{"encoder_arch": "vit", "model": "masked spectrogram model", "dataset": "simulated modem signals in the audio band", "train_examples": 78125, "n_mels": 64, "hop_length": 160, "input": "log_mel", "win_length": 400, "method": "mae", "mask_ratio": 0.5, "loss": "mse", "encoder_norm": "rmsnorm", "encoder_norm_position": "pre", "encoder_activation": "squared_relu", "encoder_mlp_ratio": 4, "encoder_head_dim": 16, "encoder_fused_qkv": false, "encoder_bias": "all", "encoder_qk_norm": false, "encoder_layer_scale_init": 0.01, "encoder_parallel_block": false, "encoder_inner_norm": false, "encoder_patch_size": [16, 8], "encoder_layers": 14, "encoder_width": 128, "encoder_positions": "sincos", "decoder_width": 256, "norm_pix_loss": false, "decoder_layers": 4, "init": "small_normal", "residual_init": "zero_last", "optimizer": "soap", "beta2": 0.999, "lr": 0.0035, "beta1": 0.9, "shampoo_beta": 0.999, "eps": 1e-08, "precondition_frequency": 20, "max_precond_dim": 1536, "one_sided": false, "adamw_lr_other_params": 0.0019, "ema_decay": 0.99, "steps": 10800, "batch_size": 384, "epochs": 53.1, "lr_schedule": "cosine", "final_lr_fraction": 0, "warmup_steps": 2160, "weight_decay": 0.2, "adamw_weight_decay_other_params": 0.01}
Rows from block 10 of the encoder of a small masked spectrogram model, named by matrix and row number. Rows with one number belong to one neuron. Each number is 128 + 32 x the weight over its row's rms, rounded and kept within 0 to 255. All counts start at 0. Numbers have three digits each.
After each neuron's rows are labels from the 100 clips, of 14848, where the neuron reaches its highest value: "responds to" is what is common among them. Only what is clearly more common there than usual is listed. The data: simulated modem signals in the audio band.
# fc1: MLP up (encoder.blocks.10.mlp.fc1.weight, 512x128), inputs 0-127
# fc2: MLP down (encoder.blocks.10.mlp.fc2.weight, 128x512, transposed), outputs 0-127

fc1.300:116141159184130124177116114118153139138187121133113132065173119077137157151080201132120097117133165118125167115162149158134139093097099138183142149136141076145161161114134133074121172121095105112132078096162156076043105134083129121072168180086105099099132147078124136155145105111152161109139131130146086096125073105115111111164157210078099137064179113131191090172106138096166134144163
fc2.300:194115135163166139096085153054107135153138116155157108143122145117153087094122097131130145185168090139138089143175160144181157076061143110135162105140171150137088084166089111151143067118220128114124139191143110163204165152111120152142118152104146142088102105182153088123078111087105088096122109145108197164062112112128133161139119120116136149112139131196174122113145136132115152182159
responds to: carrier: 1.5 to 2.5 kHz

fc1.195:101142102163118099107144135060156162120179117103121142076124140129090157139110154172112135124166120131142140153098084139123117093133120165169148164135151113106092116106153169119128143085095101130150102129095138190179109137137141191134138110185094188126138111122145130121129113110248181138152141113130024130058173124141118074179123144150129113069036125185127119171109161115152135160145
fc2.195:158144116116139123070098091104178112154140187000137168117108162063150171109125163147085117114183095138134089157146177120118136107149115133159176128153150098153103162121080113122140088141144156140119162147178133092167134121155125140159127119108091118107079133094129144108044126111142052130152119140107075122102147121087122132111132153129114119114109146255127111102122150117175118134130
responds to: carrier: 1.5 to 2.5 kHz; fading

fc1.371:163100118149130103111077106146192110126126124153087130153142110163143126157079145092121128196134067128137062137061143140137175086079152100064151158141137146107108096113125024140137123143174160115148069125125107114186133111141132084124067137101145180125107161171144120140097156107136151164160081135115100115135097092050131158123142129134122102106100129143046121069117050111101142160100
fc2.371:117159115108155128105124255034079136133113067159156175179115107149162099077119084140098133124099104183151123141144142118140108139118091111103110077157151135092159157107105125150116144102128132127168124121113104108126130162129087163152103138155066074100178163076114160124158162072118057137130128164147119118156181120140088107198124128113107133109118114174121150163069156076108121164130
responds to: carrier: 1.5 to 2.5 kHz; 400 baud

fc1.43:054108077186150121061134134156108116105114129138091126192152076126170136135139127105193118169122172131186087150120192174151132070140123131138167155110165130095173137116157090123124079149137159135116139202187105121144115129134152154103122148086139182152126139120126133110119153128131090195122127151088069161097110085133153138120081137198200142122160164142098169060104124108147146180154
fc2.43:113205109117113173146082204085136131141090140148118130179125121140121129040144143114089140152119080106144177156098096113171108121072135134129142133149175094068201155095100110152145115074063162128100115155062124164113111148113118174153119143160087098135122139082124122120138134136157243144125138163137075186133113162124114092066157142155170139105124111137143175159120098115109135126098
responds to: carrier: 2.5 to 3.5 kHz; 800 baud

fc1.398:134100153167203123106138114148116134190163114176099147171147152141144100142150112148109129091130096163154098093192140121140147089101106091138114135121153127080075082140191082050143118166130118089172174142095072132141124113099150099137087166165130144126202155133119119177143155141108087066112162122159118109100139178128152143081098103094141168143105159085108098117069131096190070194158
fc2.398:141142085140119078088156119076166118072138170044154164088101151109134148110090144127129152099169104142086095104128109151105085139149118138146139097189072136188113149121107152147137142160119093149123150059151168129108197168149131115178117050056113117124048140094109169159117142147141088116129092128060183120099106114138123171160140109107105105112155090215130103129150121135104103099147
responds to: carrier: 2.5 to 3.5 kHz

fc1.204:116149092100153141111166108137125168141085124095149120079200117183133146127144083147134125111142162135172103144106163189103136126219050092145104192158143135128157152111110140142121069102137149159107117097102097071154110132131163113055115141175158146126141104124103178136185127184089161099090159115168150115158234117139142152173164177154107115102144142176174098128158149146127110145151
fc2.204:126097133124146144146130126040142111115140177209166143040113128099142126139137154140149122137111103108084075105157106130122103148168158111143113115127104119149075085141162167141123170150118127131117155104090102148131165138076146099119123105101162160079066100149113144143113159123145068106129104138060255130098126078145117148193156109061087142148132126137123065123150125156144137152143
responds to: carrier: 1.5 to 2.5 kHz; AM speech; FM speech

fc1.358:152132076117109182135082130204109106125179116146091154168178164092149132112154131168139180160129164133133176098147109164114128099120118128132082091133161070118085142092108085136133148179114068144071107113115106083149124139125135133132131091115177061148153126139101165129193079086115105104150089139093130116168050148128129078063181051142148126090079120118131127146070113171152136107170
fc2.358:101066148108108151144182096109113083125162100147154178103144198154129140086098130141097130120156109126171094155130091119178168176129111148156134124147101175128147113135169160145117186147110060117118131087105145136135171061161163129104121180113082135168124103132157128181076131116199128167164142117045193089093126156125095136136179131057128181151122073114140089149185112149139120090117
responds to: carrier: 2.5 to 3.5 kHz; 800 baud

fc1.343:156066146193132136048138111152131134107109150127108140190171093165069107173184113139166136104131108113161050145184164141123175118172134120140143172119149126132155138133167122128087044162151152129092145143104051126187103144111159113084136142124141110108172128178133135109116173141142083111142114116142072140126147126140114171133114120150175099133159149205112077041110172104141117165127
fc2.343:138188124187150124111080117205132130140107097202103122202124121147163111135110150099145145148128178113158181177134119126151130110084155135123146140117179104075140104079100078107156086087178078137159145150156125158163108188124110162127166153167151127132112180077150109094167085141116113141116139131159102131111116124133074071081129109171209130099103131160143172130076050140085145134107
responds to: carrier: 2.5 to 3.5 kHz